Weights of a small image classifier.
Training: 21100 steps, batches of 256, held-out accuracy 100%.
Data: trained on cartoon faces, 203450 training examples, 26.6 epochs.
Rows from block 2 of a small image classifier, named by matrix and row number. Rows with one number belong to one neuron. Each number is 128 + 24 x the weight over its row's rms, rounded and kept within 0 to 255. All counts start at 0. After the name is the row's rms in percent of the matrix's.
After each neuron's rows are labels from the 100 images, of 14848, where the neuron reaches its highest value: "top examples" is what is common among them. Only what is clearly more common there than usual is listed. The data: cartoon faces. In brackets: how many of the 100.
# fc1: MLP up (model.blocks.2.mlp.fc1.weight, 192x48), inputs 0-47
# fc2: MLP down (model.blocks.2.mlp.fc2.weight, 48x192, transposed), outputs 0-47

fc1.171 016 [111 118 114 122 130  99 135 136 134 142  87  86 129 130 139  69 133 139 164  91 125 128 142 152 158  95  99 130  82 108 146 153  89 118  91 179 116  94 118 126 126 144 130 143  98 111 138 141]
fc2.171 010 [133  79 103 146 105  84 141 111 127 114 139 119 147 149 108 142 138 177 142  64 105 101 159 171 117  97 136 123 127  93 132 125 139 117 145 149 115 149 114 146 127 165 121 101 121 124 167 106]
top examples: green face (65)

fc1.46 084 [130 140 149 119 118 139 114 121 123 151 131  99  98 107 163  91 162 173 145 116 147 129 137 133  98 135 119 123 130 133 136 135 100  80 125 122 124  99 100 160 131 145 153 180 126 152  94 196]
fc2.46 070 [148 118  93 128  92 122 104  97  94 127 132  67 131 148 120 141 131 115 113  56 115 112 145 125 158  89 125 113 136 134 136 116 138 139 101 134  80 152 146 144 117 132 112  89 123 110 142  93]
top examples: teal face (61); green face (39)

fc1.47 102 [ 86 113 107 127 130 119 149 121 121 167 123 101 142  87  99 106 164 124 172 118 138 102 116 131 124 109 141 124 122  75 118 125  70 153 121 173 123 130 132 171 145 108 120 145  90 100 136 126]
fc2.47 080 [104 105 132 174 148 154 161 153  91 109 156 132 133  94  95 150 144 159 116  86  90 112 117 122 145 108 161 146 157  99 126 166 110 156 144 142  96 131 102 152 146 131 145 150 127 145 156 124]
top examples: green face (76)

fc1.36 109 [149 157 164 110 115 113 135 141 131 116 107 120  56 168 138 138 135  99 136 122 119 102 123 139 112 126 129 124 111  84 146 104  82  84 152 128 118 117  96 124 159 144  92 139 129 142  77 135]
fc2.36 094 [118 140  97 125 101 107 119 124 139 125 153 104 128 138 154 136 145 162 145  79  99 100 166 141 147  86 133 125 155 166 118 114 179  91 125 103  74 111 129 157 134 112 130 123  91 105 127 142]
top examples: teal face (100)

fc1.121 081 [111  85 136 147 139 142 178 137 165 108 147 123 140 102  92 139 141 128 146 119 110  97 104 176  88  97 140 141 126  94 163 102 123 137 160 166 128  99  81 125 101 140 144 145 138 120 126 132]
fc2.121 066 [131 134 134 123 148 136 127 135 126 100 137  96 120 162 128 130 150 110 110  31 115 123 120 134 123 124 139 140 171 135 111 144 134 151 123 136  59 151 115 172 110 120 144 155 102 118 136 134]
top examples: pink face (100)

fc1.179 097 [143 159 134 122 146 117 124  80 110 139 147 104 122  93 117 122 127 168 121 103 124 116 131 125 135 115  68 124 104 121 150 159 116 126  72 167 118 136 115  67 146 135 132 132 149 172 153 116]
fc2.179 094 [110 107 136 147 131  92 142 133 124 127 117 164 124 154 130 144 108 152 131 212 119 140 118 135 116 147 143 137 104 119 159 132 103 117 130 129 222 141 113 121 117 158 117 127 142 131 133 109]
top examples: purple face (53)

fc1.1 115 [126 151  96 143 135 127 140 111 142  91 124 140 100 116  79 123  95 129 101 120 123 160 204 113 111 114 128 129 132 108 116 117 158 166 139 145 117 134 128 124 181 166 164 125  92 115 116 115]
fc2.1 080 [112 126 111 121 117 114 143 101 120 112 135  87  97 122 112 121  88 133 125  83 130 148 186 114 146 105 106 112 129 125 110 106 172 164 134 110  84 119 166 154 135 120 113  89  93  94 121 148]
top examples: orange face (100)

fc1.116 037 [ 72 115 111 112 125  84 156 117 140 136 108  97 138  99 130  83 113 146 143  81 117 139 167 129 165 104 107 132  86  96 122 172 126 123 120 133 113 101 115 153 152 145  98 125 119 101 140 124]
fc2.116 027 [114 161 145 198 101 137 133 160 140 121 134 114 145 132 153 124 116 106  92 114 126 106 132 126 108 115 147 140  92 127 150 142 139 117 101 151 151 175 124 126 122 127 139 203 101 110 162 131]
top examples: green face (97)

fc1.118 127 [143 144 144 116 122 107 117 154 107 136 129 155 129  93 128 133 148 136 145 169 134 129  88 145 147 152  73 162 106 134 131 161 139 130 100 138 121 164 116  90 151 130 122 129 181 160 184 152]
fc2.118 149 [131 129 140 115 120 119 115 114 125 123 128 152 125 122 127 130 123 120 125 255 131 129 122 122 117 155 126 109 119 134 120 118 122 132 127 124 209 141 126 107 130 119 115 115 138 142 122 117]
top examples: orange face (36); green face (35)

fc1.90 124 [138 138 147 106 125 114 119 140 113 142 130 157 122  94 135 121 145 131 146 166 142 125  90 155 151 159  69 148 115 143 122 162 138 129 100 139 116 163 117  84 158 125 115 139 171 172 177 151]
fc2.90 141 [126 129 140 117 124 121 117 123 122 126 123 151 130 121 120 130 123 117 124 255 126 131 122 120 122 152 127 117 121 128 122 122 121 134 129 121 211 142 125 110 128 121 115 115 137 137 122 114]
top examples: purple face (51)

fc1.166 112 [139 114 127 129 106 127 117 112 158 159 102 119 108 112 105  97 165 117 134 114 110 130 110 144 153 126  76 141 169  88 112 116 121 139 110 162 119 138 134  65 145  84  82 121 137 168 118 127]
fc2.166 073 [ 98 129 113 130  84 160 132 135 117 158 123 104 180 128 132  74 109 154 107 158 133  88 113  98 111 114 120 131  94 173 142 104 146 127 120 160 110 150 173 133 101 136 127 129 104 118 155 137]
top examples: pink face (60)

fc1.191 141 [ 95  96 136 126 140  72 117 139 117 129 103 102 149 137  68 116 129 157 138 120 115  74 137 134 155 114 123 135 113 110  93 100 131 115  94 176 126 118 165 161 132 103 139 131 132  94 119 145]
fc2.191 138 [127 111  97 115 150 112 142  93 126 128 115 102 147 153  97 101 143 158 129  81 144  96 112 156  81 103 104 112 134 150 133  90 115 118 118 166  81 117 187 142 116 110 130 137 130 109 109 136]
top examples: blue face (100)

fc1.51 103 [134 108 130 113 151  63 153 161 136 183  85 108 154 121 145 123 167 105 136 134 128 121 113 142 146 130 101  94 103 109 113 100 115  96 142 146 105 121 111 127 118 126  80 125 142 107 163 145]
fc2.51 099 [ 98 108  98 113 135  98 114  76 131 153 114 103 154 156 128  95 127 171 149 158 142 112 128 144 129 122 101 119 122 156 149  99 107 112  93 142 202 107 162 129 126 131 117 109 149 112 120 118]
top examples: orange face (98)

fc1.144 049 [107 119 132 118 139 142 161 167 121 189 107  79 126 106 126 127 127 149 122  79  93 133 126 112 130  88  88 153  99 104 149 143 105 111 103 169 128 109 114 139 143 135  99 120 123  95 142 148]
fc2.144 027 [ 82 119 164 105 154  73 133 135 108 147  75 134 154 101 136 148 143 141 145 147 149 111 122 146 138 158 150 132 129 105 109 119  94 118 107 119 136 182 122 130 119 143 120 101 182 146 149 144]
top examples: green face (63)

fc1.170 132 [133 144 129 115 128 116 126 128 113 135 131 142 128  88 125 122 138 142 144 158 134 119  95 145 146 144  63 162 108 130 138 173 126 133  93 147 126 171 112  85 162 133 124 121 176 172 178 128]
fc2.170 145 [125 131 141 118 121 117 120 123 124 125 123 155 125 124 126 128 122 122 119 255 124 131 121 122 120 153 126 114 117 131 123 124 129 128 128 121 208 143 124 107 130 126 121 121 140 142 125 115]
top examples: purple face (64)

fc1.110 127 [127 136  88 128 152 131 136 119 123 103 120 129  90 105  51 122  87 112 125 129 113 174 174 109  91 118 130 123 109 105 116 106 133 178 126 150 127 145 138 131 175 140 142 127 113 115 103 123]
fc2.110 117 [134 141 129 128 133 138 133 119 129 103 136 112  89 142 101 113  90 123 115  65 133 157 178 116 108 108 117 125 143 121 102 111 165 170 145 121  71 135 158 150 138 131 138 105  88 114  95 149]
top examples: orange face (100)

fc1.34 107 [113  94 141 158 141 153 146 140 174 112 133 123 110 100  77 130 161 107 159 127 107 119 112 186  90 100 150 151 134 104 155 129 104 153 158 137 133 114  74 129 108 124 147 138 110 123 118 124]
fc2.34 090 [147 138 134 142 126 146 108 155 123 107 143  92 122 150 137 133 139 110 103  32 121 156 121 117 115 118 139 148 172 130 137 151 134 159 121 115  81 138 105 159  88 134 134 155 108 124 125 148]
top examples: pink face (100)

fc1.12 065 [111 110 114  98 119 107 166 101 112 159 106 119 140 174 142 130 113 139 140 136 146 157 126 100 139 123 120 179 136  75 125 152 105 153 152 150 126 104 143 149  81 151 125 135 152  93 173 110]
fc2.12 044 [120 166 144 148 124 114 118 128 139 102 146 112 110 165 139 117 112 157 117  80 113 141 147 143 119 134 118 129  95 107 171  95 151  76 116 155 146 120 146 132 110 165 178 137 110  97 117 174]
top examples: purple face (100)

fc1.104 081 [128 130 126 116 117 147 135  98 129 153 102 118 147 136 145  78  80 149 119 106 121 164 183 105 127 114 109 123  88 114 160 132  97 104 111 129 124 109 142 109 117 204 140 130 106 130 148 132]
fc2.104 072 [134 104  91 142 114 147 117 142 109 123 134  96 142 141 155 137 131 110 134  78 123 129 153 148 117  93 115 141 151 122 136 124 135 144 151 111  59 108 123 176  75 127 124 153 111  76 151 140]
top examples: purple face (100)

fc1.172 140 [100 135 151 129 136 164 118 132  96 187 118 109 157  81 155 101 157 118 115 125 123 113 126  93 165 114 143 106 147 115 110  93 125 119 128 108 129 110 131 162 153 114 136 156 104  68 139 148]
fc2.172 146 [108 108 104 130 113 174 109 138 141 144 144 100 146 109 139 104 141 101 130 100 155 121 146 108 143 118 155 104 171 145  95 108 135 140 140  94 136 111 137 180 106  85 105 134  80  80 128 131]
top examples: grey face (99); sunglasses (35)

fc1.88 097 [140  87 148 105 147  58 100 143 157 125 113 122 114 169  75 134 132 184 125 134 120 130 127 151 142 127 103 115 130 104 138 151 131 118  78 157 110 127 157 129 150 153 135 132 147 127 123 154]
fc2.88 067 [ 98 109  92 112 139 134 149  99 114 127 149 105 164 127 128 117 146 145 133  91 151  76 137 138 114 106 131 125 134 150 121  90 115 115 144 156  76  96 156 179 100  97 113 137 104 100 137 153]
top examples: blue face (100)

fc1.6 112 [105 104 142 116 130  67 101 132 118 131 100 103 130 137  84 127 144 163 153 115 113  86 121 126 157 118 114 130 118 114  98 102 138 120  60 178 129 117 168 137 134  99 127 128 138 111 126 150]
fc2.6 084 [113 121 109 140 137  99 138 113 121 130 121 109 146 144  97  94 150 158 129  79 136  98 119 156  84 104 130 123 139 125 144  89 113 107 127 171  82 126 184 169 126 121 149 138 117 106 112 163]
top examples: blue face (100)

fc1.186 105 [ 80 149 136  88 147 157 122 131 140 195 164 109 136 130 149 112  94 101  87 118 122 136 134  84 126 121 101 143 102 151  97 116 113 122 108 141 132 107 158 108 125 135  99 171 134 129 147 142]
fc2.186 089 [152 103  98 115 148 122 158  94 127 102 140 107 127 126  87 159 102 148 133  78  90 143 187 118 130  80  79 114 144  92 108 136 134 159 143 137  99 129 124 138 135 130 128 132 102 126 130 117]
top examples: purple face (91)

fc1.119 143 [128 150  87 144 136 133 141 115 101  99 121 128  99  99  72 126  83 133 125 126 110 169 190 101 105 116 142 112 118 107 122  96 146 161 129 136 129 142 139 130 174 152 136 112  93 113 103 115]
fc2.119 127 [139 143 115 128 132 125 128 107 119 101 146 112  88 146 102 125  89 127 120  69 125 155 183 117 115 101 115 115 146 126 105 109 165 168 143 116  85 139 162 151 146 132 127  97  85 113  98 137]
top examples: orange face (100)

fc1.70 065 [110 118 141 141 135 102 150 125 134 142 108 124 114 142 138 106  77 164 129  72 112 135 146 122 133 110 116 150  64 101 135 168 101  95 109 150 116 132 116 115 150 174 175 113 150 118 141 123]
fc2.70 043 [119 147 117 133 140 172 123 148  81  99 166 102 140  93 141 131 154 106 126  87 100 132 115 118 136 136 126 120 148 168 140 145 153 144 145 118  81  96 106 124 124 125 126 187 104 143 172 124]
top examples: green face (100)

fc1.24 096 [152 129 149  93 117 139 124 112 154 149 129 113 105 125 140 134 131 130 157  95  99 150 158 142 116 124  62 130 100 105 122 109  90 117 136 132  94 136  93  79 113 145  78 119 144 162  93 116]
fc2.24 072 [145 128 114  90 125 131 143  93 122 167 100  77 160 179 152 146 121 155  88 142 119 111 142 100 141 105  78 122 133 144 119 120 134  83  99 158 122 129 145 126 112 138  91 121 106 124 128 101]
top examples: green face (98); pink hair (25)

fc1.30 059 [ 98  95 111 105 156  73 133 123  96 150 130 111 153  90 114 125 140 165 160 122 115 125 113 144 141 117  85 118 103 124 127 130 142 126 118 118 133  83  85 144 179 154  91 144 145 128 125 160]
fc2.30 043 [112 147 126 110 155 165 126 159 110  95 164  84 118 122 132 135 141  91 124 127  80  94 123  96 159 171 145 117 125 125 115 119 138 126 142 155 187 175 130 108 162 132 116 125 114 153 133 123]
top examples: purple face (87)